Rows from block 4 of the image encoder of a small contrastive image-text model, named by matrix and row number. Rows with one number belong to one channel. Each number is 500 + 40 x the weight over its row's rms, rounded and kept within 0 to 999. All counts start at 0. Numbers have three digits each.
After each channel's rows are labels from the 100 images, of 14976, where the channel reaches its highest value: "strongest on" is what is common among them; "patch colour" is the nearest of a few named colours to the mean colour under the peak. Only what is clearly more common there than usual is listed. The data: rendered scenes of coloured solids on a plain floor. In brackets: how many of the 100.
# convs0: first 3x3 conv (encoder.blocks.4.convs.0.weight, 128x128x3x3, each kernel summed), inputs 0-63
# convs1: second 3x3 conv (encoder.blocks.4.convs.1.weight, 128x128x3x3, transposed, each kernel summed), outputs 0-63

convs0.61:476469512499520384409436509535500507493491501519505491514413522527507506421413460464474466504472500464452395504482509536501413450517522505485501529506504494446485454513491508511523468582482516
convs1.61:425475550523540481482584563524546491462486489525526493486471544540488519450471452530492557560481490523464530517525582435510540506482486492489393474470482500497417522490500524425457475538554515
strongest on: red object (91); count: five (41)
patch colour: brown (40)

convs0.4:467452495475461486491462468449462494463461454462492432497388482400451479445489551496501624445466468509505479490502472514479557448554524481400571509463468440480538481476490442522527478483530494
convs1.4:510509461521474481546482451533472492467539498493537546557530476508556536471516498531475419505487448525434565468535476557432467543453524506506519500539468525500536490444451463521585486538470409
strongest on: orange object (94); its colour: orange (71)
patch colour: brown (75)

convs0.102:488468505443479502458455510452501473442499443467485466499485485382494474435428516463448614462490505495483522501443495509489541514523502557442500482510499412440519490481461437515549457469522518
convs1.102:486482514503483512601501395499490516442504519499516548465502570509520521389502449507481426515442442520494551459523541553440386581438475485573532526549465528470525513537488531568523505524515478
strongest on: brown object (54); count: five (51); teal object (45); its colour: brown (38)
patch colour: brown (43)

convs0.86:481455507475470567525455528555509500467583510476530472501480482519463443459516373517481436449476435466478511530450461492518579477481484521478519524407473537543488447492477398483496480492494540
convs1.86:523473478461452518538529498484506455486489502458511501512454500543450501463428468520418406501477463439517486507572486528502511482447560534492468455532472602412441475536474470477517502513437443
strongest on: pink object (67); jack (36); chain link (32)
patch colour: brown (44)

convs0.26:478476518472524464404547537476440480444547431467506430501384529489385504439421498461504507495467475498502467470472503473506441440544457559462426477449535534469544414486504460440530521518447476
convs1.26:521468494490507436518517449551546454466555450533436525473523545502531504501498531509413456507511468516481489475536485515466506518450571458485408471534502444512500443530452469409516509496434475
strongest on: red object (100)
patch colour: brown (44)

convs0.121:531504471514462425442503383432513509545466551482465477497542501472458531491475524468527557486498525493529478453464491493522539519444449497485571503496518529493458504519480502491487446450491479
convs1.121:448519539487504509570502477566440501490551507482483516618536542498526486567538453491531455544536573502531516490518446558525477476460500516500560554552499538473530522514472494522545532511526456
strongest on: yellow object (77); count: five (46); checkered object (39)
patch colour: brown (55)

convs0.8:523442478473504585506475467450461465476470480461515473491382478468467446447505455496487503450458431478522460481464467470425512494425524498452530452471491460551479477466464425504557531519491448
convs1.8:477438494485465506516526532490463497508549506505538493527491487517523548437503482571441401521492451514453566412551566498441525575488478445552482437526519514510554469506445487530556476554506455
strongest on: red object (99); its colour: red (48)
patch colour: brown (25)

convs0.42:431477437461517448471543476459502419527495488538532547397516505555456432464522456474511483457511510472509420478512500500446431516478467485508522464471475461463487515464546532419554508561488485
convs1.42:418460583538525523537538506497512549522470502452544458422545485497556528486450486465491511512486517549550575478511543536491506504528494552472491474480513572484521502534485520510475492523515545
strongest on: brown object (74)
patch colour: brown (72)

convs0.83:454488373481498451486524465520416534532494461464530473464491517519505467479505490400533495464516478539464485459457467491540461525481495478553475452511496544488545505467459417490490457511481443
convs1.83:529509502539492527508488534478492502639501591495546539510525474517541571451490522585510479541517547438462551488526568457554536463528524453512480533580463537500494495448501526508510483522551554
strongest on: blue object (95); count: five (42)
patch colour: blue (77)

convs0.0:489519500497527480472460473533492544514484534487539445488526487543463452432504490514499475445478485525488451536496495437503480509505515511529473532505425499473498535406514510524503519533498461
convs1.0:501513507649524509500562518496514521504487476479531390479499538533570593584544564516535505572486523495526533496467498501489531501505473535475466454484417522512556512500496448473476501544479465
strongest on: pink object (65); purple object (50)
patch colour: brown (45)

convs0.110:471459492539523464472511375509501473560488532492473523478502533516451501515469455485484470502515485514507444503518485475501523473464509486376509470520498510452458484452435411477495485501473462
convs1.110:574570479432508470458498552571510507579495531452481493585530432520491475519518448522474518434552538523496497487425499439554522465514526460558489512444501502532531511363557500541508502488489535
strongest on: purple object (48); chain link (45); yellow object (45); count: five (41)
patch colour: brown (33)

convs0.33:542506494504539448498412490519413530491490413510532494496481525516490476504506479465501486501506487544443456493491512470526486477496507504525497418526541552473473535507499422499514434489461539
convs1.33:476530459581556537544606507537463545537495536505510514517533479516573560494544549490510513535541521506488544485492504461506542512515455514514447507499472564550469501450501502491491538519580479
strongest on: purple object (93); its colour: purple (37); chain link (35)
patch colour: brown (25)

convs0.30:468490509474499548470469451437492460480466430444511447527520485463489502467402482441462583505427543518410523511422469499513503451458494545416514458495502451453507514502479423504499419482490465
convs1.30:484459548480484512587470416481494547413521507479516538451481570520495505408497462429489416535442443488534525443477515550429435573474498471545519532528492541462510495553510518546452506515505485
strongest on: black object (77); its colour: black (46); bowl (29)
patch colour: brown (57); black (35)

convs0.46:454541453525493466452477526480537496528494551449516510561507397533532426444483461418508488406466507365442432524519528516499488535502471499529437555470475450465492545494522546490519490526505470
convs1.46:504509479520520504551523535518545515500487475460545487497529407534561556435531507525592483545478500545493537477463541481480521531500436527530476429507470493468536535524491546510471487577521485
strongest on: pink object (62); brown object (54)
patch colour: brown (79)

convs0.112:518488487443544501526494494508470492479467511425511495529424453448471449508469515507472509469453483510496466480471404451424509441473490481453520479509502455524435500514451421505491489486519491
convs1.112:496498525523563505502555517449488543545491554567584469538453465547579537490469524555451477522535474515494517464538625497461508508534464487542485492513511518500479514511500526533581498596555531
strongest on: red object (72); count: five (50); its colour: red (25)
patch colour: brown (30)

convs0.11:518517499517527475493504475438447409482473541550518492530517514554463468518509498520489482488534506461503474492517509514504437523487463494474521506443503432475477478483543508431537518558427465
convs1.11:533486512505532513542487454487480570545474490455480438424548491506501564489460470424455485509512488536598561493485493552500496450497536536504495499469446495514528534533453446501536506519476550
strongest on: black object (64); green object (56)
patch colour: black (35); green (26)

convs0.105:426394499487541459462460447546557487501529530525571527412516455539480480499508503475600543482443476376480521557515530501496458495512544494462433525463444509465543519496507514469515479536556493
convs1.105:495427499565527540511529547490583475555463492480532511464479467527571543486493524546526527523588474558481533458492607498500558497511460532501470467461487487494485535483462514463484459551463517
strongest on: red object (56); orange object (53)
patch colour: brown (48)

convs0.43:464444494446525474463527478483467483523473521498508501361499524541491465485519509503466470469550516515495446510522467504486468524466409526482510516500409464516492427404513544424544511533447511
convs1.43:479505532561532541542470506492426514520460503500511509454529521511514559483437497466474495556480552538575511494527502506548518469521501563466428502466427521498527585565477450515520512532492568
strongest on: blue object (83); its colour: blue (36)
patch colour: blue (52); black (30)

convs0.106:521577522508413504424446511475522473495440538531513509466469491430488521473474426534502459497459488460467472514519479488497523469467511497527498532429488500467479510454539534490495530454468537
convs1.106:496472508494472489533478537541445444480475576519524551440560534494534494469500505559537495521448497370483459502511586506433517572496479493496532568560475529442488555495474520528494481501559460
strongest on: brown object (75); chain link (29)
patch colour: brown (86)

convs0.98:498523490394482473456562509521509521496435413552512504486537494462481465403452523508513445448442499522496471485537508427534480491479537474519488509510437451519528474458476502523484477468499490
convs1.98:462517570601522516586567442522556488558509442471508488461486538488570573499510549552551448604492515531493540479495494594527453524467496542502458480525408504484551495481480479479500462496436525
strongest on: pink object (83); count: four (41)
patch colour: brown (31)

convs0.82:503518494440531436435477474511486527547409478500507519472543524466505484494480550505505515466547523520505445495462493458545450494479507477513448495514441479501536469420489513517491478496491473
convs1.82:486472532587504535567506421460522480535509473452520479403499555481607590493540532527533467584464516483495556485471461536521444511467526545470477514579435442540533492580487490458522518503440473
strongest on: blue object (99); its colour: blue (46)
patch colour: blue (86)

convs0.127:497501494483445578544546447383490459504483445470508504507560504526468467465452531474479480463490551495473480432484448497489506468417467467532493477520509391514492520474459491463527462535509493
convs1.127:469508538576491466513529444467498543538540554437556505463505531507568598448497501450492466542452490511522539468518557520466454507505452455470467536462528485485569519481489530490463478509545558
strongest on: brown object (66); count: five (46)
patch colour: brown (74)

convs0.108:521449460470503489443546490514469462461463487522480490497523434538477426468454527468490468387416537395514480508511497421512473514455430492423491520507485475502555506528513469468476522465507516
convs1.108:468527569482540535524591457489474528518513524480504534450501491506495547464498479540426473566484510602508503479532516572538477515525503580533429539463445503496515545552493512565538487482507536
strongest on: white object (53); grey object (52)
patch colour: brown (37)

convs0.122:445513330508528465514515483502378526511507448482507477428525538549483467481536509443459521481519530559533448537510494460487483504513465523547488468511457527510486497442564506490533543546399510
convs1.122:493515562548538504549509510495409510599483557486535467464499486531538557469446535500498480534494553464549537489516549537536541456517517544500446527497424517505516491569475464526537483545538578
strongest on: blue object (56); purple object (49); its colour: blue (25)
patch colour: brown (27)

convs0.55:526479540490430443408473486514424514526475521506478427487408516449395534457475500473471476527489496488510459435448502494477444434506476451484536571443515559463571503481535453496525477453447422
convs1.55:436416558491511497575506464548555481503515519540449573435501505517510502510474484554443460497488510473448485461586478529480517530459546517477513568489490534481469462440448526504469456505460465
strongest on: orange object (93); capsule (30); cone (29)
patch colour: brown (67)

convs0.48:439522434530509478511542475506451400527524446502526513472530493435448514515513523491510506498499523522484475470518527512465485499464361523509476462497512540478495364523503479442486500508473489
convs1.48:449524506496494509492494520523505428487556459537534505587520556475519463537495492509537476524501481546516490489452481478478497473520540418516565437491570456487499424541542514394472472457469488
strongest on: yellow object (100)
patch colour: brown (64)

convs0.22:420451492512575480483464495459433415529531374445469491496522490474473510450447528463460555496452520484504424549457447519527505453513505537393497445433465499475440400512487454443538473449453556
convs1.22:510511502553503447549487460460506398501510458465551460539455481509532530506495473493477490536472387513454522520527540549475507515490528467545515412590483476529546431534506494394511477505472426
strongest on: orange object (95); its colour: orange (81)
patch colour: brown (47); orange (46)

convs0.35:516452504442510460515485538492488487487430519423506501510401477445462456523449510512476467484452472498454477481464410424472531459421497509450512550499487469490466506492439418502505472479519513
convs1.35:496473514499544515497528451455438529539526587566588467505483492532535548468488509539439444526531480503507521458563582492460510555543481451498504543537527523528486493529463476528558482598550488
strongest on: red object (74); count: five (55); teal object (45); its colour: red (35)
patch colour: brown (57)

convs0.34:411471435518508497430501508487428511543519557519496424466550524554506472476450488524454556475455475518560525581502513413498458502504473513483460542477439463469498512431452446498484572583485494
convs1.34:562544465547534459486511519526511488549489558460484526535469489547526518480506502527460493442500469489429513480520530440482469460478501507594529571518436517538529491415525541581506451525528561
strongest on: blue object (81); its colour: blue (40)
patch colour: blue (48); black (26)

convs0.16:494506496530554409483545533490492490478511522496452472492438494446496519532431454479517502514471503488527442578503466461404480481540501495519454448463477541457392522504495420493487488490493527
convs1.16:498520520491510512482475534471501543507448551563505518522511512469528420502518441485482495463541529532537480523549605518461497539499460508582511537484508432493444520510563572623430559483550533
strongest on: teal object (60); green object (55); count: five (43); capsule (34)
patch colour: brown (38)

convs0.113:407392426458534498516428483422488457523445451440398475458520479534482457519499536441500528459476505489497490494484503429468508482482489512486469497479489478553512454437524527438504480447528535
convs1.113:582528426573471489495478440492398482515513517496491494489520523500531567456457516465478499529464484502502560470508513478440499492508517508490472556502435521535520488490448442507536538470518502
strongest on: teal object (74); its colour: teal (38)
patch colour: brown (43)